Weights of a small masked spectrogram model.
Training: normuon at rate 0.0017, 7500 steps, batches of 128.
Data: trained on strings of digits, spoken by a formant synthesiser in many voices, 39062 training examples, 24.6 epochs.
Rows from block 11 of the encoder of a small masked spectrogram model, named by matrix and row number. Rows with one number within an expert belong to one neuron, the router's apart. Each number is 200 + 20 x the weight over its row's rms, rounded and kept within 0 to 999. All counts start at 0.
Before each expert's rows are labels from the 100 clips, of 14976, where the router gives the expert most weight on average: "strongest on" is what is common among them; "peak on" is the class under the peak. Only what is clearly more common there than usual is listed. The data: strings of digits, spoken by a formant synthesiser in many voices. In brackets: how many of the 100, against the usual share in percent.
# router: router (encoder.blocks.11.mlp.router.weight, 8x160, trained with AdamW), inputs 80-159
# up: expert up (encoder.blocks.11.mlp.up, 8x80x160), inputs 80-159
# down: expert down (encoder.blocks.11.mlp.down, 8x160x80, transposed), outputs 80-159

# expert 6
strongest on: reverberation (86 vs 34.9); quiet level (76 vs 29.5); "zero" (64 vs 27); "one" (55 vs 26.1)
peak on: /ʌ/ (41 vs 2)
router.6,192,204,231,170,184,187,208,193,217,175,154,180,205,190,247,195,208,178,184,204,235,200,194,198,157,178,217,166,191,176,197,218,183,220,206,174,213,204,206,213,237,182,185,155,228,212,210,200,141,212,199,172,172,205,166,210,215,202,197,185,166,232,188,208,174,220,200,203,205,210,215,187,208,189,199,194,214,245,176,231
up.8,176,249,219,185,170,187,211,156,192,204,187,224,234,173,204,192,214,183,227,210,178,210,218,163,190,192,221,176,177,213,225,223,162,188,216,189,204,209,222,229,189,214,212,204,193,201,208,216,217,206,200,214,195,202,220,207,200,183,196,199,199,151,157,186,224,213,204,220,204,190,196,214,225,149,232,192,215,200,198,219
down.8,237,199,229,162,194,181,194,194,214,195,185,203,196,193,172,190,182,200,179,210,206,204,241,190,193,209,185,192,180,198,207,209,217,224,189,165,183,170,173,164,187,192,198,223,209,177,204,190,175,201,226,222,188,182,238,173,203,180,229,209,222,190,165,137,216,229,182,222,216,215,209,227,228,175,213,171,184,190,243,198
up.9,219,171,207,150,206,180,182,189,203,215,185,213,204,135,192,221,202,198,184,214,205,202,170,224,172,223,178,214,203,193,210,172,203,247,228,236,199,227,213,177,192,178,218,192,207,210,189,200,230,202,222,180,195,211,222,214,213,164,210,195,213,245,193,190,172,204,201,196,183,209,206,202,204,236,207,184,209,204,190,190
down.9,226,206,204,243,201,178,210,237,208,188,201,222,162,195,210,188,214,219,187,195,181,189,216,214,220,187,195,224,189,224,196,183,192,195,205,165,197,230,193,193,227,214,225,230,176,207,230,231,225,207,174,215,204,187,196,232,166,241,217,183,222,207,166,184,208,147,227,241,185,185,198,216,208,165,207,189,232,206,192,232
up.10,202,212,180,168,185,171,208,211,187,173,196,178,205,160,235,179,189,161,206,211,213,175,191,205,203,205,211,188,181,170,214,205,223,189,196,209,249,226,236,203,217,204,188,190,212,240,214,212,180,207,196,202,170,192,203,194,186,210,199,215,165,166,195,189,181,238,201,196,206,206,201,174,208,164,209,169,198,204,176,199
down.10,210,221,194,197,205,232,190,198,264,186,195,220,206,207,234,216,222,222,218,214,186,195,171,207,167,194,194,201,254,195,214,211,184,205,178,210,212,178,184,200,186,182,180,198,216,203,173,171,198,173,175,195,178,195,208,178,229,225,210,201,204,183,225,191,179,210,210,230,208,234,181,214,193,246,184,235,213,193,183,205
up.11,208,190,215,195,180,221,168,235,203,192,207,244,207,200,206,190,220,199,179,192,167,215,205,184,190,200,207,169,216,216,183,203,219,186,190,198,161,221,209,216,212,156,211,207,210,202,220,207,173,176,209,190,211,202,179,204,149,199,216,209,204,193,203,169,183,206,200,199,182,242,197,177,227,207,205,193,178,203,182,215
down.11,226,195,199,206,190,205,241,215,184,204,192,190,225,218,221,201,181,195,229,223,188,192,217,169,197,215,209,162,234,185,193,208,178,189,181,200,186,203,182,194,159,236,197,192,224,180,201,179,209,196,214,182,210,195,221,203,200,205,206,216,226,187,221,211,231,209,168,246,197,182,166,217,209,209,167,204,220,195,218,171

# expert 7
strongest on: number of digits: 1 (63 vs 20.4)
peak on: silence (100 vs 47.1)
router.7,255,197,195,188,184,201,209,214,219,193,171,181,188,178,185,183,216,212,219,198,219,208,224,196,197,207,227,171,204,224,202,200,175,200,197,188,188,240,175,192,206,196,212,204,214,212,198,177,181,212,206,186,214,189,191,199,185,206,168,169,169,211,225,215,215,194,181,170,196,210,151,216,201,172,178,211,193,192,200,176
up.0,198,186,212,198,212,165,208,217,196,191,175,214,190,184,191,194,212,186,210,197,239,205,223,169,185,223,189,162,176,196,190,205,198,189,196,192,186,174,176,223,174,216,216,211,172,218,154,211,212,192,171,199,187,211,203,245,215,208,194,227,186,164,234,213,211,200,175,193,237,214,182,167,207,230,228,196,185,233,197,192
down.0,248,204,199,205,197,195,202,229,177,214,222,188,190,243,192,198,241,194,196,170,214,166,200,235,203,220,202,249,205,180,183,209,205,195,204,206,236,197,193,177,192,211,208,207,185,207,189,202,170,161,188,176,218,198,232,218,243,171,198,221,231,206,189,198,205,165,168,205,185,208,177,119,204,185,200,224,184,211,163,228
up.1,205,221,219,205,211,200,192,210,259,215,175,206,178,205,195,165,180,174,163,177,180,223,185,191,237,202,201,235,185,172,216,217,176,213,168,197,195,166,213,187,241,188,186,223,202,176,238,189,229,208,228,223,186,187,179,217,218,220,213,184,195,202,185,218,205,178,195,192,178,208,193,242,225,206,188,220,230,190,208,189
down.1,176,213,198,208,205,159,215,200,203,194,184,239,188,199,164,188,190,167,189,193,217,201,181,204,208,179,190,215,179,196,224,191,159,210,190,185,182,187,200,214,209,195,222,174,171,181,222,211,245,202,201,216,199,187,204,219,183,212,235,186,194,200,234,188,218,190,214,196,214,204,201,220,176,227,195,202,213,226,224,188
up.2,215,196,236,181,238,211,174,163,193,200,220,206,195,166,218,209,212,152,192,191,186,232,207,205,219,197,201,200,192,201,210,212,196,215,208,190,190,225,217,199,206,184,192,237,208,219,234,205,192,204,206,205,185,222,193,218,217,225,188,218,195,196,195,191,217,219,186,210,179,174,199,204,214,212,188,170,225,199,183,196
down.2,206,243,215,167,180,204,158,186,177,209,194,165,189,198,237,202,249,198,231,198,190,197,208,180,213,193,172,216,200,183,197,213,202,213,223,207,218,209,203,190,211,189,220,193,166,187,228,204,221,221,162,198,196,191,190,189,206,202,240,214,213,196,201,243,174,182,209,236,163,198,206,188,193,214,174,213,211,183,241,209
up.3,193,204,208,219,151,184,176,233,213,224,209,211,173,160,183,190,213,228,179,203,202,205,196,193,219,201,199,200,223,227,217,224,214,216,195,168,198,230,210,219,212,162,198,229,214,198,208,206,170,198,213,180,213,181,202,181,221,205,235,213,176,227,247,213,183,200,160,181,201,179,179,220,190,204,205,186,191,202,185,203
down.3,219,229,229,192,207,187,208,176,217,220,197,204,211,244,218,200,212,201,207,215,191,209,178,164,185,226,231,233,209,204,193,226,198,179,213,230,214,202,188,207,204,177,180,202,246,200,220,194,224,223,217,212,220,193,176,190,183,220,188,202,191,177,194,209,182,190,236,169,233,194,194,187,229,179,170,210,236,204,247,214

# expert 1
strongest on: number of digits: 1 (75 vs 20.4); rumble (56 vs 12.3); pink noise (37 vs 12.5); first digit: two (36 vs 10.1)
peak on: /t/ (35 vs 3.3)
router.1,194,162,145,197,175,208,176,247,197,210,205,194,174,191,163,221,142,195,203,188,203,191,205,246,190,207,184,194,187,233,203,181,177,208,187,199,212,187,220,217,199,178,212,220,209,205,228,233,168,207,175,224,200,207,222,206,175,221,223,223,205,190,213,188,216,194,168,182,212,173,240,211,159,183,203,188,209,181,231,162
up.8,224,202,189,172,228,264,186,218,187,193,210,176,186,204,170,203,203,210,225,191,177,231,211,232,217,183,202,207,143,177,200,187,185,204,224,194,169,203,207,178,171,222,212,201,154,171,218,203,205,205,207,199,204,212,189,217,177,219,176,207,187,196,204,194,198,256,167,212,232,170,217,168,187,175,183,197,197,202,198,180
down.8,200,169,198,191,203,196,199,195,194,185,195,191,201,155,172,220,217,237,187,183,180,211,218,203,173,201,209,191,184,156,188,217,192,188,180,207,197,195,177,213,196,188,225,225,198,224,193,213,216,206,192,217,226,201,243,207,199,146,204,230,191,225,189,211,218,197,186,192,203,221,155,222,214,225,190,178,186,176,173,197
up.9,218,170,180,207,186,199,214,194,234,217,192,228,174,220,240,169,221,212,179,224,140,220,185,179,192,162,212,195,173,198,177,145,206,229,228,175,217,214,198,212,181,172,216,196,162,201,175,208,197,224,186,171,221,230,212,211,207,187,224,228,185,218,183,208,214,227,204,208,186,174,176,186,208,226,201,235,200,190,204,196
down.9,170,186,216,213,213,215,204,183,203,169,209,174,184,222,205,211,234,171,186,174,201,212,200,187,206,180,243,212,236,214,233,184,205,205,204,210,179,205,196,200,205,209,216,250,199,215,196,221,208,180,217,231,203,179,233,202,192,179,189,232,211,180,193,217,188,195,178,200,184,181,193,174,190,190,204,200,213,190,183,189
up.10,224,166,189,184,220,221,213,196,163,217,191,196,187,208,143,233,206,217,203,211,168,228,187,225,225,212,176,181,179,191,204,196,210,179,165,216,203,207,213,178,209,177,197,212,189,210,204,205,192,207,207,229,208,222,196,171,198,229,210,249,203,165,188,174,194,195,172,213,215,208,205,232,173,232,218,201,209,163,198,195
down.10,180,183,156,194,221,198,220,194,164,231,190,201,160,190,196,197,164,178,214,165,205,207,208,206,188,197,191,201,197,196,203,201,189,207,185,195,191,207,204,233,218,222,245,183,197,224,197,215,160,216,205,171,170,201,203,183,177,222,227,226,209,194,201,235,183,185,202,197,236,209,183,197,179,224,187,234,205,204,189,197
up.11,161,200,201,174,193,195,199,205,176,194,233,175,203,219,192,208,193,234,216,171,206,209,216,234,203,203,224,239,176,194,180,166,199,179,198,181,187,219,187,174,205,196,214,229,212,177,183,222,216,200,180,207,204,220,232,217,189,210,213,209,220,190,244,167,188,174,195,183,207,183,204,192,210,170,190,232,221,225,166,179
down.11,216,216,166,190,227,184,174,194,213,215,202,173,211,214,170,169,231,182,207,204,200,191,226,185,212,196,248,173,242,243,219,233,188,219,204,172,218,200,156,217,213,187,205,160,201,186,202,196,219,209,181,214,162,217,228,190,214,154,213,164,199,211,201,250,203,185,179,182,230,201,188,175,200,190,211,229,179,212,202,206

# expert 2
strongest on: "six" (61 vs 26); "seven" (61 vs 26.4); pink noise (54 vs 12.5); first digit: six (30 vs 9.9)
peak on: /ɛ/ (34 vs 2.2); /s/ (27 vs 4.9)
router.2,175,189,204,167,205,195,190,192,195,180,198,202,181,206,216,193,212,184,214,213,180,201,192,198,216,195,195,158,169,194,183,221,209,205,236,189,199,213,265,203,194,238,193,207,200,202,158,252,191,178,228,223,165,170,217,182,223,238,166,230,209,189,224,207,236,219,214,220,182,222,154,195,209,191,189,192,184,210,193,170
up.0,215,214,220,209,182,235,172,212,219,222,199,222,228,219,247,202,160,233,231,197,177,181,218,190,236,203,210,207,220,227,222,188,187,176,226,200,182,195,181,223,189,219,218,166,204,181,209,207,200,220,173,185,184,202,191,206,183,206,188,226,201,218,182,229,213,197,211,216,224,192,172,241,205,199,178,208,218,207,207,180
down.0,210,177,179,189,222,208,161,188,233,230,196,204,231,203,221,216,178,185,209,176,200,228,210,189,205,167,203,195,206,217,222,209,191,208,224,197,195,203,221,234,185,194,166,188,231,180,175,219,171,222,213,217,214,189,190,218,244,213,202,202,174,200,208,226,171,230,226,227,176,165,193,227,204,217,217,160,175,224,194,214
up.1,197,176,192,221,190,152,196,187,188,196,225,209,238,221,197,200,161,227,220,198,203,237,206,206,230,201,205,215,205,223,172,201,208,213,178,212,205,206,195,207,220,244,232,205,204,168,213,211,207,202,200,194,185,205,228,178,169,185,192,181,214,190,197,225,162,190,219,168,222,200,189,213,171,198,221,214,202,162,208,225
down.1,171,179,203,197,198,193,173,213,166,209,188,219,164,201,192,204,184,200,232,197,188,196,183,193,231,192,147,215,212,197,215,203,210,186,223,203,191,191,208,215,204,217,239,190,169,203,232,205,239,194,167,188,203,211,188,196,213,183,180,200,193,191,168,177,226,172,225,212,211,211,205,177,153,185,214,185,206,201,175,200
up.2,188,193,200,210,224,185,201,200,201,185,180,173,205,246,219,180,186,205,192,231,194,202,204,192,191,212,201,208,184,176,206,203,226,207,197,178,228,162,179,216,225,202,235,245,198,215,204,204,205,205,221,208,189,174,207,238,222,187,186,217,200,192,210,217,191,200,187,215,195,238,181,211,182,202,214,187,195,203,198,180
down.2,197,190,197,186,224,177,193,188,193,219,210,187,202,218,181,190,183,200,187,159,196,204,209,150,162,192,218,202,197,226,174,174,224,202,222,198,200,191,190,188,199,188,218,228,224,200,190,243,228,180,219,159,178,188,195,226,214,214,210,195,179,223,198,199,212,203,168,229,218,191,173,221,208,239,197,232,205,212,174,217
up.3,177,238,180,214,168,195,200,233,149,200,208,195,216,198,184,225,200,192,205,196,187,182,193,201,234,225,198,233,231,198,198,208,232,188,207,198,182,172,188,196,199,208,201,214,156,198,216,190,209,228,190,191,182,190,202,192,199,178,202,203,220,178,183,165,222,184,215,204,211,163,216,189,200,175,206,216,245,160,226,200
down.3,161,195,164,178,206,216,181,194,198,189,195,219,206,189,193,186,193,183,156,150,236,225,201,202,160,212,189,215,179,193,182,182,194,186,211,194,194,194,192,169,218,228,188,205,182,194,192,176,147,196,186,189,175,232,213,237,225,215,185,205,212,184,199,183,223,204,193,231,214,190,191,189,199,233,199,246,196,214,183,225